config = dict(
    arch='dit',
    model='text-conditioned spectrogram diffusion model',
    dataset='struck, bounced, scraped and rolled objects made by modal synthesis',
    train_examples=78125,
    n_mels=64,
    hop_length=160,
    input='log_mel',
    spec_augment=False,
    win_length=512,
    conditioning='text',
    objective='edm',
    cond_dim=192,
    tokenizer='word',
    vocab_size=50,
    text_encoder_width=128,
    text_encoder_layers=6,
    text_encoder_norm='layernorm',
    text_encoder_norm_position='post',
    text_encoder_activation='gelu',
    text_encoder_mlp_ratio=4,
    text_encoder_head_dim=16,
    text_encoder_fused_qkv=False,
    text_encoder_bias='all',
    text_encoder_qk_norm=False,
    text_encoder_parallel_block=False,
    text_encoder_inner_norm=True,
    text_encoder_positions='rope',
    cond_dropout=0.1,
    norm='layernorm',
    hidden_act='gelu',
    mlp_ratio=3,
    head_dim=32,
    fused_qkv=True,
    qk_norm=False,
    inner_norm=False,
    patch_size=[16, 4],
    layers=8,
    width=192,
    positions='learned',
    residual_init='zero_last',
    optimizer='muon',
    muon_scale='match_rms_adamw',
    learning_rate=0.0069,
    momentum=0.95,
    nesterov=True,
    orthogonalizer='newton_schulz_5',
    adamw_lr_other_params=0.0014,
    gradient_centralization=True,
    l1_shrink=0.03,
    max_steps=17800,
    batch_size=128,
    epochs=29.2,
    lr_schedule='wsd_sqrt',
    decay_fraction=0.3,
    final_lr_fraction=0.05,
    warmup_steps=890,
    weight_decay=0.04,
    adamw_weight_decay_other_params=0.01,
)
Rows from block 3 of the denoiser of a small text-conditioned spectrogram diffusion model, named by matrix and row number. Rows with one number belong to one neuron. Each number is 200 + 30 x the weight over its row's rms, rounded and kept within 0 to 999. All counts start at 0.
After each neuron's rows are labels from the 100 clips, of 14976 (inputs lightly noised), where the neuron reaches its highest value: "responds to" is what is common among them. Only what is clearly more common there than usual is listed. The data: struck, bounced, scraped and rolled objects made by modal synthesis.
# fc1: MLP up (model.blocks.3.mlp.fc1.weight, 576x192), inputs 64-127
# fc2: MLP down (model.blocks.3.mlp.fc2.weight, 192x576, transposed), outputs 64-127

fc1.480,209,226,200,214,196,207,200,198,217,228,198,263,176,201,247,201,254,187,213,171,200,173,178,200,200,203,178,183,284,211,196,197,204,192,192,190,198,219,206,194,180,213,200,199,155,203,177,191,203,198,156,243,296,202,216,196,199,208,199,181,173,125,195,202
fc2.480,204,158,172,196,194,184,200,160,160,200,196,240,199,191,154,204,198,196,221,203,201,207,212,215,203,196,208,205,183,197,189,179,196,201,212,214,173,233,215,151,237,211,192,200,181,200,244,197,206,198,176,141,170,204,188,147,212,199,201,189,183,179,198,183
responds to: hard striker; action: repeated hits

fc1.352,203,175,214,193,128,204,196,204,182,212,113,189,200,196,203,239,191,194,152,202,194,199,200,169,201,210,202,211,193,172,200,198,206,200,210,181,207,200,239,179,361,198,204,200,222,201,219,192,201,207,233,194,204,198,187,199,200,204,199,205,258,215,218,206
fc2.352,202,213,199,204,202,199,203,203,224,194,43,201,198,198,195,201,195,202,174,200,178,203,224,198,209,200,184,212,280,233,199,201,204,199,212,125,204,199,117,290,67,201,202,197,200,200,199,188,190,200,201,209,113,197,200,202,196,197,198,198,213,200,215,201
responds to: mains hum; action: bouncing

fc1.441,208,106,153,257,201,210,188,198,184,291,183,189,192,202,181,204,97,236,230,212,198,198,153,200,204,159,196,191,265,201,232,199,209,204,251,194,194,144,182,201,213,201,205,196,303,192,314,190,210,273,187,203,193,170,186,211,200,204,202,205,202,207,233,199
fc2.441,212,243,198,138,191,195,189,175,222,132,201,200,208,200,194,198,216,207,202,184,201,193,201,215,145,201,196,201,247,204,190,186,211,175,201,200,208,196,245,125,197,202,180,202,211,243,203,179,194,215,201,242,199,201,143,196,197,216,228,202,201,203,208,199
responds to: clamped rod

fc1.224,200,198,200,200,202,223,198,202,195,200,192,200,372,200,211,202,201,191,200,199,199,200,276,198,209,223,201,201,199,202,158,200,203,154,204,200,203,199,199,201,200,194,200,0,200,173,203,230,195,173,197,290,198,201,175,201,200,200,200,155,201,200,131,200
fc2.224,200,200,201,199,195,195,200,200,199,200,200,199,53,201,201,200,201,201,200,220,200,191,108,207,172,183,201,209,200,244,198,206,200,204,202,200,201,200,199,201,199,238,284,46,197,277,199,199,203,199,200,200,201,168,194,201,212,200,183,238,200,200,200,199
responds to: mains hum

fc1.399,180,244,203,212,185,202,145,204,240,193,201,211,205,199,169,220,190,212,234,199,198,193,188,192,177,263,174,191,202,205,200,195,198,202,193,188,165,191,235,226,201,200,198,190,156,200,239,164,213,199,162,202,261,210,190,200,201,201,200,196,232,202,193,196
fc2.399,186,150,200,195,177,200,172,177,200,202,194,189,223,200,219,297,141,217,200,197,196,200,223,204,198,196,219,195,197,191,176,205,207,201,194,142,205,165,202,171,185,166,164,177,193,199,328,233,218,234,199,229,202,218,190,226,205,200,167,197,213,216,201,202
responds to: hard striker; action: repeated hits

fc1.508,212,204,175,200,251,198,205,198,171,211,210,205,197,200,200,189,265,132,199,162,194,203,196,167,201,205,206,175,195,199,191,198,127,204,224,202,168,205,201,190,200,195,198,198,211,207,187,187,229,209,199,143,202,234,196,192,182,335,232,198,241,196,201,187
fc2.508,201,240,240,202,203,197,195,151,156,175,280,287,200,198,181,201,153,163,191,202,187,206,183,199,198,214,200,204,193,200,194,201,202,204,207,185,197,200,225,206,205,180,180,176,212,267,201,206,214,196,195,196,212,173,178,206,180,225,241,198,276,203,222,202
responds to: clamped rod

fc1.452,206,199,200,202,241,222,202,216,199,202,200,205,202,201,190,200,142,223,200,203,201,202,222,200,220,169,196,203,197,206,193,203,235,241,186,200,187,198,201,201,209,252,207,199,205,205,200,204,200,198,194,224,181,211,199,205,198,197,259,204,198,195,200,159
fc2.452,202,216,253,214,140,234,200,197,215,201,200,203,191,183,166,194,194,205,200,200,188,199,177,209,157,179,199,177,201,205,187,208,213,216,203,200,213,199,201,207,199,202,200,200,187,222,223,200,197,228,203,204,202,188,199,199,203,201,200,192,197,203,214,212
responds to: hard striker; material: steel

fc1.39,203,145,243,204,159,203,197,191,193,219,246,205,202,200,191,189,180,197,212,200,198,177,197,184,199,191,228,204,349,199,202,202,197,202,216,200,195,212,135,239,200,191,200,205,184,203,222,198,203,200,201,202,149,201,198,209,174,213,216,201,181,201,206,191
fc2.39,203,114,201,208,208,192,208,200,193,189,199,233,164,201,201,202,197,190,227,201,202,219,196,202,217,204,209,204,266,207,189,183,218,203,211,200,198,199,260,84,211,201,228,201,199,196,291,185,207,200,201,200,313,193,197,185,196,203,197,202,145,177,203,209
responds to: striker: hard; steel-like damping

fc1.528,200,197,201,237,188,195,195,195,223,145,274,133,165,209,219,170,241,199,216,201,202,210,216,196,204,207,204,193,92,203,205,191,198,188,208,416,211,202,201,196,206,189,190,200,185,194,286,203,202,208,199,213,218,207,199,210,264,202,199,198,227,154,211,189
fc2.528,198,175,201,194,199,201,234,200,200,252,210,201,200,200,199,203,176,163,201,201,201,240,136,199,216,214,199,208,197,169,218,201,167,200,210,262,199,216,180,203,200,217,220,199,200,196,380,229,204,194,217,204,123,199,217,198,157,202,187,200,238,202,190,200
responds to: small; repeated hits

fc1.109,229,199,167,234,200,198,201,201,181,194,200,185,199,199,204,183,199,196,208,276,200,199,199,194,203,197,289,198,196,202,270,206,162,195,201,211,178,197,194,198,193,200,200,203,200,266,142,199,185,195,201,211,199,221,208,199,200,199,227,136,219,199,198,211
fc2.109,235,200,225,200,198,197,201,200,206,204,200,200,197,199,201,195,193,197,201,200,200,250,215,198,189,188,77,208,200,224,199,198,226,214,200,199,69,200,208,203,208,202,210,194,175,114,200,256,203,143,207,234,200,192,212,158,203,198,145,225,225,189,202,200
responds to: clipping; text has "clipped"

fc1.401,203,219,201,244,176,216,191,208,200,200,204,200,187,199,233,205,227,161,185,199,202,201,213,192,211,195,255,230,273,218,198,193,184,159,246,189,208,227,211,133,294,151,177,197,119,218,62,193,200,205,202,200,192,194,199,176,205,203,182,193,204,201,220,201
fc2.401,191,205,171,204,214,201,229,199,222,238,195,245,185,199,210,217,204,254,125,206,200,194,156,213,176,249,160,199,224,203,170,199,225,214,190,396,201,190,157,200,178,182,222,203,211,218,160,150,200,199,194,210,189,217,181,197,230,200,196,201,186,161,203,200
responds to: repeated hits

fc1.145,204,200,230,190,270,257,294,161,198,224,200,185,212,201,177,198,187,227,202,200,194,205,203,230,261,105,193,213,258,168,215,173,250,192,234,201,216,200,303,214,157,192,211,203,214,193,172,199,192,202,207,205,187,209,199,199,204,200,190,174,199,234,241,200
fc2.145,171,216,173,198,227,183,232,216,198,197,200,186,191,199,204,206,201,230,163,200,200,252,221,203,112,210,191,156,165,185,169,181,228,214,201,200,220,188,192,201,200,162,242,200,187,221,273,190,202,183,201,237,211,263,177,182,199,201,162,233,212,198,237,200
responds to: mains hum

fc1.336,212,213,203,205,192,194,232,195,205,201,194,185,217,210,162,162,201,216,197,201,200,203,193,196,211,168,164,207,233,194,212,203,259,192,200,218,233,153,178,213,201,215,229,198,248,197,195,200,199,194,20,245,170,134,204,228,197,204,170,203,223,203,199,190
fc2.336,200,180,192,209,193,200,247,200,244,199,202,201,197,228,170,191,211,201,191,229,200,220,257,199,205,206,199,205,165,208,196,204,204,201,202,200,202,213,255,208,204,197,241,211,175,206,196,188,201,208,89,200,198,215,186,195,200,201,206,206,182,164,195,197
responds to: striker: hard; ceramic-like damping

fc1.310,227,236,216,210,271,137,202,197,175,212,204,229,231,197,156,196,201,201,216,206,200,201,220,187,234,198,148,271,186,178,204,228,224,204,203,202,197,164,183,203,194,190,199,194,207,199,251,175,200,195,199,193,209,152,204,185,226,202,207,205,104,255,225,203
fc2.310,206,200,214,201,188,207,191,203,135,199,200,202,206,200,207,182,263,200,267,198,200,201,136,197,265,165,200,247,165,200,263,200,213,217,202,197,163,207,171,248,172,190,231,200,180,197,199,137,184,202,213,158,181,179,230,176,223,200,201,188,183,200,170,199
responds to: hard striker; size: small

fc1.462,163,255,186,158,237,204,144,156,157,199,205,159,202,202,226,206,169,193,200,199,199,204,188,200,197,200,192,190,192,219,202,201,201,187,274,211,150,197,237,206,203,167,183,226,205,217,260,223,189,215,201,177,166,233,202,223,200,196,170,194,216,187,213,201
fc2.462,200,257,213,186,183,211,201,200,161,197,193,198,190,193,195,221,192,191,190,190,204,198,247,171,212,220,208,204,225,193,234,202,193,196,306,211,215,208,173,235,218,203,199,198,178,199,260,185,203,200,196,218,238,190,200,203,160,189,199,190,209,203,195,189
responds to: mains hum; action: one hit

fc1.89,202,217,204,229,240,200,205,189,209,245,134,398,166,210,231,211,201,201,194,199,199,253,221,200,197,200,212,211,248,201,194,200,201,199,177,192,166,199,164,279,197,202,199,200,201,199,233,196,200,169,133,200,201,204,206,204,201,203,264,193,125,177,191,218
fc2.89,208,200,201,299,212,184,196,181,187,180,70,41,161,194,166,198,203,181,177,210,172,200,197,217,169,178,203,183,207,201,198,210,207,196,239,160,184,199,184,212,186,225,193,199,225,230,203,204,199,199,199,199,211,198,185,200,201,201,214,222,107,180,209,198
responds to: hard striker; material: glass

fc1.286,229,201,212,201,200,199,198,200,200,200,203,196,203,281,199,200,214,200,201,200,200,202,187,191,198,195,202,201,197,200,206,201,190,194,200,200,199,200,257,207,200,169,200,153,200,200,199,200,197,196,200,211,196,200,201,201,187,199,200,201,199,199,198,202
fc2.286,200,207,200,169,212,203,217,212,214,200,200,202,194,230,200,202,189,198,215,224,174,210,200,208,203,222,200,200,200,212,200,192,208,200,200,183,168,222,139,199,199,155,200,200,200,132,202,201,197,209,214,200,201,201,199,199,202,180,200,199,182,200,200,192
responds to: striker: hard; steel-like damping

fc1.170,204,204,199,200,205,196,199,201,199,199,201,198,175,92,240,183,192,192,203,208,199,201,202,168,174,303,305,211,199,197,197,194,190,173,200,201,200,177,198,199,198,195,206,200,201,177,198,200,204,196,203,200,200,206,245,218,199,201,201,201,207,143,200,200
fc2.170,197,200,225,205,200,198,250,196,198,206,203,183,200,191,195,146,130,206,205,200,197,193,199,198,221,197,119,182,200,187,199,199,221,203,200,193,199,225,208,201,202,199,194,191,239,191,204,194,291,199,199,199,199,200,228,199,200,200,201,193,199,200,224,193
responds to: clamped rod

fc1.266,202,246,205,255,237,225,203,199,185,205,187,192,194,200,203,173,206,201,213,213,200,200,205,193,199,170,203,215,256,199,223,170,204,215,201,244,202,193,201,200,194,190,203,197,198,200,204,187,198,191,328,197,126,212,204,200,188,200,206,185,204,213,209,205
fc2.266,194,236,204,296,200,198,210,203,214,182,195,196,201,201,201,188,199,210,167,197,191,200,155,205,201,201,137,206,210,198,197,201,202,204,202,221,197,190,207,367,254,195,201,210,170,200,138,198,200,201,318,197,222,200,199,207,208,199,197,198,199,186,197,200
responds to: clipping; text has "clipped"; scraping

fc1.190,198,12,197,215,181,177,198,206,198,200,202,207,212,201,198,200,197,199,206,207,195,207,174,203,197,198,193,198,204,199,200,201,205,201,242,203,225,203,201,176,198,198,188,200,186,200,128,203,194,196,227,195,193,207,202,202,199,200,203,205,201,201,202,197
fc2.190,195,0,212,200,201,209,138,198,198,187,197,209,216,211,239,191,250,192,202,212,194,197,208,209,207,188,200,195,214,200,201,182,186,199,201,254,203,200,198,194,239,201,209,200,149,202,179,140,188,203,191,194,202,207,195,197,228,200,211,199,203,201,190,193
responds to: clipping; text has "clipped"; steel-like damping

fc1.301,194,188,199,174,343,228,200,199,232,216,202,201,228,200,165,202,206,206,198,153,198,199,157,192,190,192,200,201,189,197,200,191,160,265,200,200,200,207,203,199,201,194,200,199,199,185,251,202,260,250,185,200,199,200,166,217,199,201,235,252,199,246,198,224
fc2.301,200,207,197,205,161,237,216,208,223,200,202,215,198,198,195,198,198,213,191,194,200,197,229,212,196,196,196,227,201,119,205,214,198,203,198,200,210,137,201,214,200,199,175,211,228,200,202,202,201,201,202,179,199,199,196,200,204,201,190,237,233,189,233,249
responds to: steel-like damping; thin (high-pass)

fc1.430,205,200,210,243,236,173,195,200,203,195,69,153,246,201,205,220,193,200,201,204,199,181,176,209,203,206,199,200,175,181,200,194,201,200,75,194,200,205,130,200,207,198,196,202,189,200,99,186,200,195,240,206,241,175,200,206,258,200,200,201,237,206,207,196
fc2.430,206,188,186,162,111,216,199,198,235,176,284,205,208,200,200,188,186,200,180,199,196,191,227,198,198,192,185,195,256,222,196,198,198,199,328,279,210,205,275,178,211,208,195,198,199,197,280,199,196,201,236,199,206,199,212,202,201,208,200,200,153,209,200,201
responds to: clipping; text has "clipped"; bouncing

fc1.92,168,201,193,205,255,209,139,200,234,214,149,202,200,199,268,214,199,204,166,196,198,183,201,227,138,199,201,182,200,206,210,193,186,174,196,202,202,201,174,200,233,178,197,195,224,202,178,233,200,210,208,218,294,278,280,198,201,200,232,209,208,185,167,205
fc2.92,158,283,201,239,173,207,192,203,181,196,193,265,199,205,200,209,217,206,176,197,242,184,200,199,200,198,243,207,163,126,228,222,188,186,154,219,235,197,237,201,187,205,184,199,204,202,196,203,199,200,213,187,142,205,220,200,198,182,182,182,199,205,184,201
responds to: hard striker; size: small

fc1.468,208,198,200,185,200,200,198,157,292,200,214,145,197,200,191,218,169,194,192,200,424,199,221,202,225,201,203,199,223,201,208,204,204,199,274,197,157,182,200,200,217,200,200,203,199,200,182,199,197,214,194,212,222,208,191,187,205,284,186,206,199,205,199,199
fc2.468,192,302,198,190,194,205,190,215,174,196,225,232,230,205,204,238,209,233,201,190,205,168,203,246,200,206,183,180,197,267,154,187,201,201,193,176,160,201,190,200,221,191,185,201,208,201,166,211,213,199,200,227,201,171,200,202,207,152,200,199,193,179,201,196
responds to: small; clamped rod

fc1.474,204,202,198,200,203,162,243,199,168,215,182,416,128,200,198,199,195,206,188,199,200,211,201,204,233,184,204,199,196,211,220,199,193,199,199,206,243,197,200,232,252,187,197,221,199,207,204,211,223,206,205,182,216,160,196,201,206,202,196,201,211,204,216,211
fc2.474,216,199,201,211,223,158,166,185,162,201,189,0,299,199,200,199,200,186,200,201,202,201,205,200,203,194,192,201,205,199,193,171,202,189,200,199,200,199,199,199,196,201,205,200,208,198,200,191,199,199,200,194,195,201,201,207,199,204,209,204,199,190,190,210
responds to: clamped rod

fc1.122,213,198,213,201,240,244,193,201,209,203,199,205,202,201,234,202,168,212,169,256,200,207,217,197,165,220,194,154,161,145,210,161,202,154,193,197,232,187,204,201,201,160,248,35,191,144,206,193,197,204,198,261,200,203,155,220,206,190,187,201,209,194,188,156
fc2.122,165,190,210,201,200,143,200,230,206,201,188,193,219,209,171,190,110,199,179,213,200,200,199,226,172,133,174,181,198,248,234,219,154,203,205,205,239,214,199,208,198,203,219,119,184,201,196,205,215,188,204,229,202,211,193,194,197,217,199,246,208,294,266,202
responds to: small; steel-like damping

fc1.334,199,246,187,184,179,200,196,184,203,156,205,268,237,205,211,234,200,231,200,216,212,199,176,188,184,196,205,205,134,190,257,194,207,204,212,178,207,198,186,308,135,186,199,208,201,211,195,202,206,204,205,212,256,203,208,200,201,196,165,204,200,214,227,195
fc2.334,203,200,193,203,197,192,211,179,158,195,205,200,200,198,181,184,198,191,228,199,229,224,192,199,204,207,146,200,143,134,197,199,202,205,200,198,232,198,257,139,241,196,206,205,152,204,173,191,200,220,140,202,303,195,206,209,149,195,206,193,147,190,185,203
responds to: clipping; text has "clipped"

fc1.421,241,199,253,236,220,205,200,207,183,200,207,214,220,211,159,196,243,199,214,182,201,217,185,146,210,200,194,191,199,175,174,203,231,238,208,200,190,252,199,181,202,252,200,199,177,212,204,204,198,207,197,224,194,145,200,171,187,186,201,219,183,213,209,290
fc2.421,195,196,215,201,201,199,200,171,203,201,201,200,207,227,240,211,232,200,190,217,200,216,199,178,183,194,197,211,194,201,190,204,200,198,211,200,254,172,200,198,204,222,222,201,191,194,200,191,181,198,200,195,201,272,205,195,199,199,155,184,200,209,196,195
responds to: striker: hard; steel-like damping

fc1.0,200,202,199,200,181,227,228,210,186,241,189,161,179,197,198,208,151,215,200,200,200,196,201,158,213,196,195,101,200,234,201,186,200,211,200,200,200,214,242,186,201,201,200,195,145,199,201,205,456,201,200,208,200,140,200,199,200,200,188,200,201,168,201,200
fc2.0,169,203,174,206,251,201,195,174,211,194,200,225,218,201,199,222,220,201,200,218,200,195,205,217,208,200,195,163,202,184,198,170,244,203,200,203,214,198,161,200,202,190,205,204,214,201,200,199,516,204,200,149,200,202,211,200,201,213,203,200,192,183,132,201
responds to: small; steel-like damping

fc1.88,159,197,212,199,223,193,183,181,152,203,203,200,200,202,176,218,241,263,199,245,225,191,190,281,218,166,199,345,201,199,198,344,193,194,202,201,257,197,190,202,200,240,210,199,169,130,200,199,183,145,207,194,202,202,202,223,200,30,225,199,232,200,202,201
fc2.88,257,231,205,193,196,191,180,197,144,169,199,218,225,247,193,200,232,129,184,217,215,200,213,195,209,200,190,200,193,169,198,141,225,201,212,204,187,209,269,215,200,191,276,196,148,220,203,201,240,231,202,213,201,199,172,199,196,145,154,197,347,198,185,205
responds to: striker: hard; steel-like damping

fc1.104,199,238,205,201,305,276,134,197,240,200,175,193,269,202,236,200,228,172,201,210,200,202,181,197,202,200,197,213,200,143,201,193,209,200,170,201,194,201,94,200,209,196,196,199,234,178,165,200,198,184,200,165,222,205,196,203,179,199,205,198,200,195,185,195
fc2.104,200,261,209,199,142,240,203,204,199,200,197,192,197,198,200,200,145,199,200,181,232,180,184,191,211,203,154,188,158,234,201,177,192,192,40,200,226,218,269,235,228,199,183,195,165,189,196,188,113,201,215,162,190,172,229,255,201,217,228,200,191,202,200,200
responds to: clamped rod

fc1.405,200,183,195,199,201,201,181,289,200,201,226,200,190,198,201,199,200,204,200,201,200,201,201,197,189,200,200,200,198,199,221,176,242,203,200,200,192,199,180,216,201,192,200,205,200,204,175,213,199,198,191,201,198,200,213,215,183,514,280,206,197,203,195,183
fc2.405,194,200,203,184,218,214,196,147,148,194,199,198,207,202,183,129,241,156,207,257,202,200,202,222,271,202,179,205,214,200,194,106,195,175,209,202,246,229,218,222,202,199,264,190,206,201,209,200,174,185,200,199,199,202,153,177,204,216,139,191,193,181,200,193
responds to: steel-like damping; material: glass

fc1.9,160,214,200,189,210,172,246,188,225,213,206,212,184,199,207,208,205,185,198,191,203,206,186,173,222,199,184,189,198,249,202,182,197,198,200,197,211,201,218,197,203,194,201,189,194,203,151,42,207,251,199,285,197,201,198,221,197,200,200,197,212,143,204,206
fc2.9,207,203,199,200,257,177,198,199,292,200,199,175,206,200,200,184,165,174,204,171,190,222,199,220,206,165,158,182,165,203,196,207,172,203,200,199,225,201,82,203,192,231,178,197,187,184,199,22,185,207,202,128,200,201,202,202,198,200,206,188,199,148,168,209
responds to: repeated hits

fc1.287,200,218,156,198,210,202,200,199,199,200,206,207,198,200,179,173,200,225,200,202,200,179,198,201,193,186,195,198,200,199,181,212,195,192,197,188,200,210,198,204,200,200,177,203,215,184,206,206,217,185,194,186,200,181,200,195,198,206,202,201,204,220,135,215
fc2.287,289,193,219,199,205,198,231,228,202,183,200,208,213,200,211,198,154,204,205,157,193,147,200,140,200,92,199,171,199,206,177,197,192,134,203,201,207,332,200,198,202,174,236,224,211,187,206,185,162,247,200,135,216,205,200,92,209,208,199,197,200,199,175,227
responds to: steel-like damping

fc1.411,155,274,199,196,250,200,156,229,191,251,161,246,188,200,199,170,198,207,237,202,199,173,220,209,234,223,201,196,150,233,198,220,202,200,199,177,197,232,209,204,199,200,172,199,199,195,219,2,201,198,171,196,191,200,212,201,212,200,188,201,183,199,202,193
fc2.411,208,198,211,206,214,230,133,197,199,180,200,241,214,186,254,163,209,184,205,221,200,138,178,207,209,201,199,204,201,197,252,196,170,200,200,358,188,194,198,225,142,219,167,200,202,188,116,260,197,213,198,183,187,177,234,200,244,199,243,196,211,278,150,200
responds to: striker: hard; steel-like damping

fc1.335,190,204,198,200,150,202,205,185,203,156,255,172,203,202,185,202,171,200,139,165,209,204,48,206,172,200,201,199,345,213,202,201,199,199,258,269,199,157,284,230,221,197,240,198,196,208,190,349,203,217,212,198,197,183,200,175,184,199,191,199,203,211,196,197
fc2.335,207,182,205,199,325,176,231,233,217,254,225,165,191,204,187,192,202,224,115,195,207,203,319,204,196,262,206,193,200,205,184,205,183,206,249,191,187,246,139,197,196,242,184,206,195,186,200,156,200,200,203,153,215,220,206,182,190,198,232,213,198,159,211,209
responds to: repeated hits

fc1.527,199,228,199,200,194,193,200,195,187,202,201,191,203,197,193,209,157,203,389,223,217,200,204,199,205,205,196,205,286,195,201,198,207,198,95,205,198,205,111,296,174,200,203,209,196,196,212,204,209,196,249,210,151,192,180,202,199,204,200,199,198,208,217,204
fc2.527,203,67,184,188,161,199,223,200,188,191,190,224,202,200,201,229,200,212,397,203,199,192,195,200,196,205,250,187,220,201,201,220,206,199,138,206,200,222,270,372,220,205,181,200,206,200,201,219,197,194,196,198,237,195,199,200,190,195,223,197,201,180,200,202
responds to: clipping; rubber-like damping; text has "clipped"

fc1.368,191,199,204,204,185,199,194,204,201,198,183,201,207,205,252,216,195,172,196,206,200,201,213,197,200,195,188,200,198,273,201,204,198,179,201,198,202,198,199,217,204,191,200,205,235,196,203,188,208,211,192,219,195,205,197,203,177,196,200,199,200,188,204,201
fc2.368,243,194,207,217,218,201,199,198,202,201,193,202,216,210,191,185,197,193,201,200,198,154,125,191,189,200,217,199,247,194,222,189,201,187,196,207,174,216,200,197,198,215,198,200,201,213,199,206,182,196,196,201,200,177,201,200,191,200,242,200,199,218,207,206
responds to: action: one hit; white noise

fc1.152,196,200,158,201,262,199,200,208,200,392,210,253,171,200,201,165,199,201,200,186,197,209,168,219,245,172,201,207,208,213,206,202,204,198,149,195,222,189,230,218,270,148,204,198,223,175,198,168,194,187,201,205,252,194,156,209,202,202,201,199,407,211,200,211
fc2.152,195,238,191,182,137,191,262,199,201,49,190,183,164,199,193,193,183,139,179,166,200,237,308,201,150,204,212,174,224,206,233,218,179,186,214,218,214,205,221,199,126,190,200,218,205,207,134,228,208,198,206,192,200,200,188,208,182,199,188,208,297,201,198,213
responds to: hard striker; action: bouncing

fc1.490,198,240,204,197,205,227,196,179,211,195,361,200,194,197,199,160,199,197,201,195,202,196,203,198,200,208,202,200,180,279,188,194,197,201,278,231,200,198,91,203,193,208,210,204,201,201,262,197,203,201,203,187,181,183,206,195,193,197,199,195,202,195,200,214
fc2.490,200,215,201,200,198,200,192,197,288,119,209,195,198,194,200,193,164,200,173,196,197,200,204,197,201,199,181,192,197,238,194,181,204,195,2,184,201,206,225,196,165,191,208,186,204,185,223,153,218,190,199,177,191,203,206,201,200,203,206,201,198,187,205,213
responds to: mains hum

fc1.540,208,200,200,216,193,222,214,200,199,160,201,131,146,163,113,188,87,200,183,244,197,191,237,201,187,200,199,189,200,202,200,222,186,193,98,198,198,199,218,204,196,255,198,202,207,233,212,168,197,177,202,257,228,231,205,216,199,200,200,171,73,200,196,207
fc2.540,220,204,179,208,188,200,184,165,186,222,184,241,206,192,208,199,197,171,195,203,200,220,195,161,187,196,129,184,199,151,198,202,246,197,159,208,185,158,304,198,205,145,201,206,223,235,200,238,215,202,193,182,168,221,176,200,181,198,203,194,49,163,199,212
responds to: clamped rod

fc1.277,214,217,155,201,196,198,195,204,184,211,201,188,204,200,207,198,145,326,205,200,334,135,189,167,117,168,197,194,228,148,162,125,191,200,200,199,201,177,233,196,204,217,195,201,185,182,195,187,187,197,193,210,202,155,200,200,194,204,202,230,157,270,305,198
fc2.277,200,197,163,200,196,201,212,175,196,224,219,200,204,200,217,155,138,146,228,196,212,201,198,181,209,183,164,194,196,239,202,135,198,215,200,207,201,156,181,214,199,118,264,199,193,202,148,208,130,199,208,204,201,200,213,235,204,202,137,199,126,271,176,216
responds to: small; repeated hits

fc1.364,208,201,193,223,191,180,203,195,219,195,222,220,200,197,213,196,213,199,196,198,196,198,167,236,202,190,287,203,149,199,198,202,202,211,203,206,188,198,274,197,224,201,198,197,195,204,201,234,198,179,201,198,1,196,205,189,196,198,205,204,226,186,195,204
fc2.364,211,198,200,199,194,208,206,200,138,205,202,195,247,206,200,200,173,201,92,193,203,200,256,196,196,222,201,222,182,175,186,197,212,203,201,230,199,195,195,200,110,200,204,198,217,199,232,284,201,198,172,205,339,198,200,185,225,211,202,206,242,200,206,201
responds to: clipping; text has "clipped"

fc1.355,215,201,208,200,231,199,216,145,175,204,200,241,201,203,187,249,200,238,200,179,196,210,200,210,165,204,200,203,197,259,174,201,201,200,199,192,200,198,195,216,199,195,223,201,191,200,199,220,196,206,197,309,199,206,174,234,200,201,179,200,219,191,201,0
fc2.355,211,187,190,200,195,196,194,180,194,198,199,198,190,199,255,210,159,204,200,242,200,173,201,207,188,179,205,201,208,191,176,162,262,202,194,200,131,203,200,201,198,220,212,182,199,200,201,196,211,197,200,152,200,145,203,227,200,199,198,202,199,200,234,58
responds to: clamped rod